config.toml
model = "audio-text matching model"
dataset = "chords played on synthesised instruments"
train_examples = 52083
n_mels = 80
hop_length = 160
input = "log_mel"
spec_augment = false
win_length = 512
encoder_arch = "convnext"
encoder_norm = "rmsnorm"
encoder_activation = "gelu"
encoder_mlp_ratio = 6
encoder_layer_scale_init = 0.1
encoder_dropout = 0.05
encoder_inner_norm = false
encoder_subsampling = 2
encoder_layers = 10
encoder_width = 384
encoder_kernel_size = 7
fusion = "prefix"
tokenizer = "word"
vocab_size = 60
fusion_encoder_width = 256
fusion_encoder_layers = 8
fusion_encoder_norm = "layernorm"
fusion_encoder_norm_position = "post"
fusion_encoder_activation = "gelu_tanh"
fusion_encoder_head_dim = 64
fusion_encoder_fused_qkv = false
fusion_encoder_bias = "none"
fusion_encoder_qk_norm = true
fusion_encoder_parallel_block = false
fusion_encoder_moe = "expert_choice"
fusion_encoder_num_experts = 32
fusion_encoder_moe_every = 1
fusion_encoder_expert_mlp_ratio = 0.25
fusion_encoder_experts_per_token = 2
fusion_encoder_shared_expert = false
fusion_encoder_positions = "learned"
fusion_encoder_connector = "linear"
residual_init = "zero_last"
optimizer = "soap"
beta2 = 0.99
lr = 0.0026
beta1 = 0.95
shampoo_beta = 0.99
eps = 1e-08
precondition_frequency = 10
max_precond_dim = 1024
one_sided = false
adamw_lr_other_params = 0.00076
grad_clip = 1.0
steps = 6700
batch_size = 128
epochs = 16.5
lr_schedule = "cosine"
final_lr_fraction = 0.1
warmup_steps = 330
weight_decay = 0.2
adamw_weight_decay_other_params = 0.01
Rows from block 5 of the fusion encoder of a small audio-text matching model, named by matrix and row number. Rows with one number within an expert belong to one neuron, the router's apart. Each number is 128 + 32 x the weight over its row's rms, rounded and kept within 0 to 255. All counts start at 0. Numbers have three digits each. After the name is the row's rms in percent of the matrix's.
After each expert's rows are labels from the 100 texts, of 14976, where the router gives the expert most weight on average: "fires on" is the input token at the peak. Only what is clearly more common there than usual is listed. The data: chords played on synthesised instruments.
# router: router (fusion_encoder.blocks.5.mlp.router.weight, 32x256, trained with AdamW), inputs 86-171
# up: expert up (fusion_encoder.blocks.5.mlp.up, 32x64x256), inputs 86-171
# down: expert down (fusion_encoder.blocks.5.mlp.down, 32x256x64, transposed), outputs 86-171

# expert 4
router.4 130:162077155154153114103113116187127053152105217170116154163147131080146111073180176133083170093111082096107139107159118088147157138143133137150189141073117169117162125114121146130155115153095148151134114146104147154122097128087118113183129096160170109103125137
up.0 118:113103151147146120191080111112117112144136152146150141052073124105180152151199181131109106112145136130123131128137108104137134149129098151040122098154153125096137131138130115097163162165109173148113150095116124100131106158115093136133119131167126074171098192
down.0 107:141153120102092109046105166137098152195182078087115138075206126097120162076112130093161153142141097155117080125153146179082212146135132103155126119136158157171099142184140168168147106110172151143094137136120100096148177119109160076123064135073126124164118104
up.1 098:062148139113145155169118107110092095121122109145146138167071174154115129217131133175187107130130105075142109158080141109148083182141149146135076099181114141209107129139147078132110118167114084128139084105141155117146156119100172078148093141164138145148088140
down.1 094:202149105121171107123071070165094100133152153092064168164154148225099144184148140073190114129089092100177127133119170168136128120105168135146074128117129073140101116141180124181160150121094151090105141087093137060189151129096167145065138121148152097159144157
up.2 077:139143075158181107151111060146108159169121139126126119160181100174077175145132094073161119060118129068127133154168116177089173131103111187107104150127123148149157086079105136114089147156187106158129109155126084152092097074131161107131141110106139108147112130
down.2 098:187124148127069081098148127109140089129107107134201170144085134096081101145071146161110153178083159105138143118132095117083139160145203109118172162136077152126167114093152143121101143093119093132115079174109126131164172115159149094135080089111160096135084116
fires on: "arpeggio"; "down"; "strummed"; "block"

# expert 13
router.13 090:158121164157179110132127165162114150160096166101126080121116182127096072064154161147067104094179088077136145142135127129142117118134102114134178155104149156146159197122167120170143110135160157144118118119113166134115102134089172105124147136133122086133136118
up.0 073:115150104127118078114144117102153131143138188126124151116163112156106126143117104126241161046138149121111138129067142184075089141134071109176106148139173097154131184191135086113104134155108157174054060145165081148111117155083136139131113102153118154148130120
down.0 073:074132081124113143111103127105160184094123118092117090104101120149154168146117191142057130123181211117125162173140103117178149042139160127149158099127088148072085135091137119154124056153160081106080144203157118135086158096137110107145145083106095141134179116
up.1 114:104115141122152171141169148108065099082118163131138163163098193169170096196157121166155059069140112079116117107109110163167125118121202165128147127169156173129091158128071099126147103161131169139104154060143118146150155115099143117116133190112171124170125173
down.1 105:170086101090161114076158170120164145153106118122155134127155118194109059112101103093165106119194111097133124131095172173104136144069086168104075124143146163141119099109145123108176143124176126125139159129088158114179139140157106126150062121109124129149127117
up.2 097:101129136119132089111103127082163102090177105157101127083131142067172170113102151080132146199124087094118136093179122099147152153120084085156115146181106070121168103131134170102120107078145173112092142122078172118192086093155157149109109092123136056156079106
down.2 111:086069142106139121094190174102103153216129147130089214079106132150085113154131108155095073133151103149187138115156146079052141118132133113107151101153138203117126116121085141122146154121128088112166125149112091151104133141130140155128179193164109108128113140
fires on: "block"; "strummed"; "arpeggio"; "room"

# expert 9
router.9 126:159121116083138107185127150132138167180171104083117130138254158175111073162122117212129151175126100161154152081074122101122167104149143112108076156107118182107140063172129087190177133138187068126088155119096138125178100166093137146097112120091129164132139163
up.0 082:193132130097200148108131131128144150084140177106171127113215179096097128155190096157117177108122150088124117153140172132149144093102145155196169114095142171042111134098107101169160159139124140116084133104119164096122090134064169135156114161097163135096118217
down.0 085:096110148090120115209138152108152118102154137121102103110125139121137103150097106061087085150134126153125080132119129132171083122125070112166126156119092154135109165191173153140098161112164100149111169108188179088146114096113153144155087050143116140124119093
up.1 094:148155141094195102132132143150074156055164116071135147176148168094134067103126055163116140150132132131075092099153106096167138117148165141160178218089152139073148126094081095147090122172129180110126120165088125143109119140118124133166132083102100138100129146
down.1 103:134148126169119102115095099111124136116131226102119097095102125124134102145102122149062111110146119144102095139090222169091101127129092163129146096189128115136096144174137153140124154137134109105167124123161146127129122128137122140156182149093149106187181096
up.2 072:159092111107088140138126111132100078152112103114147141171165194086145132153154100119195115078113082148118100143132140146136125128128130100081100128105122096094131102120112071079120136081134106098119115188114163078092115156135198094128183114110135069090105065
down.2 086:133210123149127139120090119116121240053118127129125105138096103126122159138113149145078146175105182120126157144136088108136140103183088161154131120148109092187116153102133172104115081087153135128086128107141104137158153119142061133143069153125069109107129195
fires on: "quiet"; "pink"; "noise"; "rumble"

# expert 17
router.17 087:174100128120107090134084097120136180128156131157073167154182145092143131125103119102111148129147087056162154144122133143116114140066135070106138095063123142099146125077110091119107167099215133192152147113073135138178115084088129176138135143081158164120125190
up.0 107:086128153173074122071208119119077169137165129111116194124109119132149106116117140104156150139123142149095066116142127115159102200162104172113186114125163116128133150118174094106065120162136160141130164107126144159122148112131177113084165081094152097072161197
down.0 103:150098102151157155051056119102170068133152145153158101149181167089133118145162145138135125119134117103172197181138129106103139131079140122133100158177133104059161123114108166178172118111085074157137071147139137121082108141126150150153102190120171113121134149
up.1 084:159130144092192091113172119158130162059119159062173164181143210118112117188185129139090123140078116122123153157107101162173191125113140120133103114166087164098105118124154147101137110142096082100104114121104088102102140151093141096137108161141136084141067062
down.1 108:155150075157090109196154095137091071099088078138116124135086118125152039094088126154115120110156132161134125165125156118155137057111128176150074156136091103188122132103110055170147170071151155110107131170159171103126123217125106187123127107149144165147146125
up.2 086:100171114152139112061057108065136124114114183123083205059174158149131137131149173106105151175147104146153137152126098133112150048157125141097130112103111143047106122111168118118175159117099094116116144194168101136091100188139136128127153102124161179091141092
down.2 099:140108178115123149144149137237099141082102145148109067158105096119102124135084102133153109134106156132126121120098119086074155065120098136143162128102115116107135142121139120133099148178104111158135122123159133125127136153163129098133139109142128123177154086
fires on: "electric"; "lead"; "pad"; "section"

# expert 31
router.31 095:137177157087031128098113124163103088178097122085137183117144151169090098128185130122123151137185102096108152088097094116054116120157124119156135184127113154093112098176178133153123165181190119109098129060064122165156099164156099103115099063094078152114155158
up.0 067:149160116082155147140150125123148131182119174154111156079185103138122088154127121150144129077164116097076132164115141179163123148148128125102163092045134074087080111146097118105130082198117108092118093137139112123074163121127109096080107084138104113119123084
down.0 072:155120141165152130035143143106117124115165130077111094170087075113139109094142180115142148134170142146127143145149151104133131146164170133151139160146113180191193070112134074164112116094170180151120122162131143125116121139141179154197103155114108132116124135
up.1 065:138126149118070191150109084133163142127122077148157112114116150094146114082108127154188096102174049116157147126128135135091092156130123086093081146161112147059165121196138119142138182184129145139155055138170071140186179150141120162124101126133127147078137111
down.1 073:112143114085120089118209135108117179120140141082118135124148091133147094173141127162101161090103192138172167128151160115170125138153123140180121083107152127184101128118161115162112117127108113071134111165120130181089152117123144072136149110123144111143086158
up.2 088:186126127154087155118175150181051167139098214139125117192078121101155159072125135055187128121141122144087114115154154176114131157135143135128133156104145091157087145087118149143141089122127145156173113109161126102116173123119081155125093132120101137156135091
down.2 094:145114120168135041140094152151134086139146065165117107100096136138129165141143172147123132169141071120140143144125093164124168124168140192054155164117102139168205092127149060122126160098122160121126135148093094114094104123196147167137128177122095131134104126
fires on: "thin"; "with"

# expert 23
router.23 084:083175123134119113125108155161141094197139133104127175164184135093172122147177120232131119097108093126087144140118100123106157124104140096118160171111125192099131123106104114216164153167105147127094122112102116133095157152135158118111103114106158131112139157
up.0 076:135155133200102120100140081123167118132160160176135157114159135110102120185138133145111120092175140084116116164146138095149093059083092114143126120144123070146162147147112070074141114219144121064157114151077153106145110119178128121151129024157095120140144138
down.0 076:102104164101087134156165187065155141164197097099087155205128140135166114086181136113123134170049207153109073084096141116102197137143133135127125120101118102009173160126112158135142179097145134164113117184092112090108132102170110150128091156168160131158141150
up.1 074:096148088143102126180156143038100134123140127124063117186128074088162207107113112110161114147178106147166088112189112173157118115136195102100152153107168109102065140085197163126154121053123118071146095099117106130102119137130145148127079185108103110079138103
down.1 085:056103129136123093050063105089125150160092119124092125103082167130098121161150134123089102176154146140140181133098121116069078146117152121101164124105146102155224115129089106167094196157126130126143149164175115181120103135084146167163186181110124129162102084
up.2 111:156088150168198122138139111107136089182115075111104177163175189191097130086103139163123161134140072119107124095175147123192132179075118090086162153098164137183092153142175144189211095110132134062175066134178095145085143091165122126106150112123120112078103135
down.2 116:117118137126121186157080106171048158130104184125091126082063097108116161111160153101104110140116174114129172131144152175113111173120109121097085103125056145186122143146140169093128146120089131150138112085148195101105114139154131175137118126180144114180131148
fires on: "noise"; "thin"; "rumble"

# expert 24
router.24 090:146156130117125092070153100165098120185112125123048164131137116099164045128157122117153135164149110122128186114130097106073165095113139147127144103169116091108141097165120062158179189173077107139099137104129119106117111122125077103119106155145145157107115149
up.0 083:095146102112101133060098144089098037109153202168129167126122125149130114190096142114070130106152134140118092182120171136088220156081128081149118124136191154165128101141102080123128127160131098141149124183150138140078092119184134137104089175102181118122094109
down.0 094:205154125108113094077113081212153123112106143112119138090116104160126096081148140135098163117198199085129110120139149192121116139063119141109156105150073155125125181174098098136117097151132140123186165146080178131178123175097134103180154080123107116117090105
up.1 102:119120170139191103218196155128107155119087126179096115137067133137108081140123145109155110068124116063126116105146128138079149103163138147129131115145167138188117087106101119124163113099145147137153145099147187109109108148123111127154136133157134119135131102
down.1 095:113128053111155215101139125125134101121135124145189153143173148117131175160053126101132116162125175157121105107129151131135150120148130109186074179158149142019171150091141138152076152109122108136100119105127116102115175137124081117096100054102129110087122175
up.2 096:098138140143069180131112157151114066074095141150107191110118097128105154133106125121161095108167081152149121127137129115021082179131147113159099092222076099104162128141169106108110100117133108150126110095156151161103114122141135114140135083135142175085171097
down.2 092:190192164122093144180155119144122127146124092101181105119188163156094137166127112164159124138104080077142130123097132176161131046126138178157127121165143173132175123113108146137149153074151160181151142112157115156117112107090139137182136127154145162141099101
fires on: "noise"; "thin"; "marimba"; "with"

# expert 26
router.26 076:158127079109110086130135121136122126185158166139131133103156099136188131142133130114143082089136106183174192125136131126103130140097064126148151144163083150155091122182153092185106112122136111141137220135173099109167144157105119149114138047172157118091105093
up.0 105:126177136168172090174152075066158093139138092108108150142147124172125161136058083104075131101131125098108132139157160147136132112147109088085199143149104110224153158143152088130178130162108077150118150074135143137108149126143102099127052124098155180084123121
down.0 107:142123141095100125153099184164115184102101143146180086143158141146134139155135135179162114161109138143093102114117100130128148138025168113154110135082152145035107086082128138071096143133160115128071147122094126118131025183130140166098126188119114142144119201
up.1 114:090167145176128116092078105180155104063165020140113101143131168124191147137193113160133188121085131183093126119152093152143120137142142097125174138085074121145162106181115166130151161112110115161154116116145198099143111137160121138148127069177210135080125118
down.1 117:173096137081219173121123149103129153108123243139156159108134133125096106109086119121122126061072131087128123111115085160126153035075077128158156127190123144125145150023112162115120079176122151095104108150114116127125116166110134114176109171093084146161116122
up.2 085:090120120176126089163135130102095114119178163144134094098183154215149122184083145140122122106136124129098154142141108123159088092136124105111106115092099172087092145179111145187103129119171102064143152140160138109103075150066085121125103148158091125163106081
down.2 087:100154115072115131101116161128077141129143091163171106166093108170128198105150167172133089163120168146147089122160123111156144120141134219146178110119166099164132127122125133200105157079107122220128135125128164142149071147179204084167178096109153155139107198
fires on: "room"; "thin"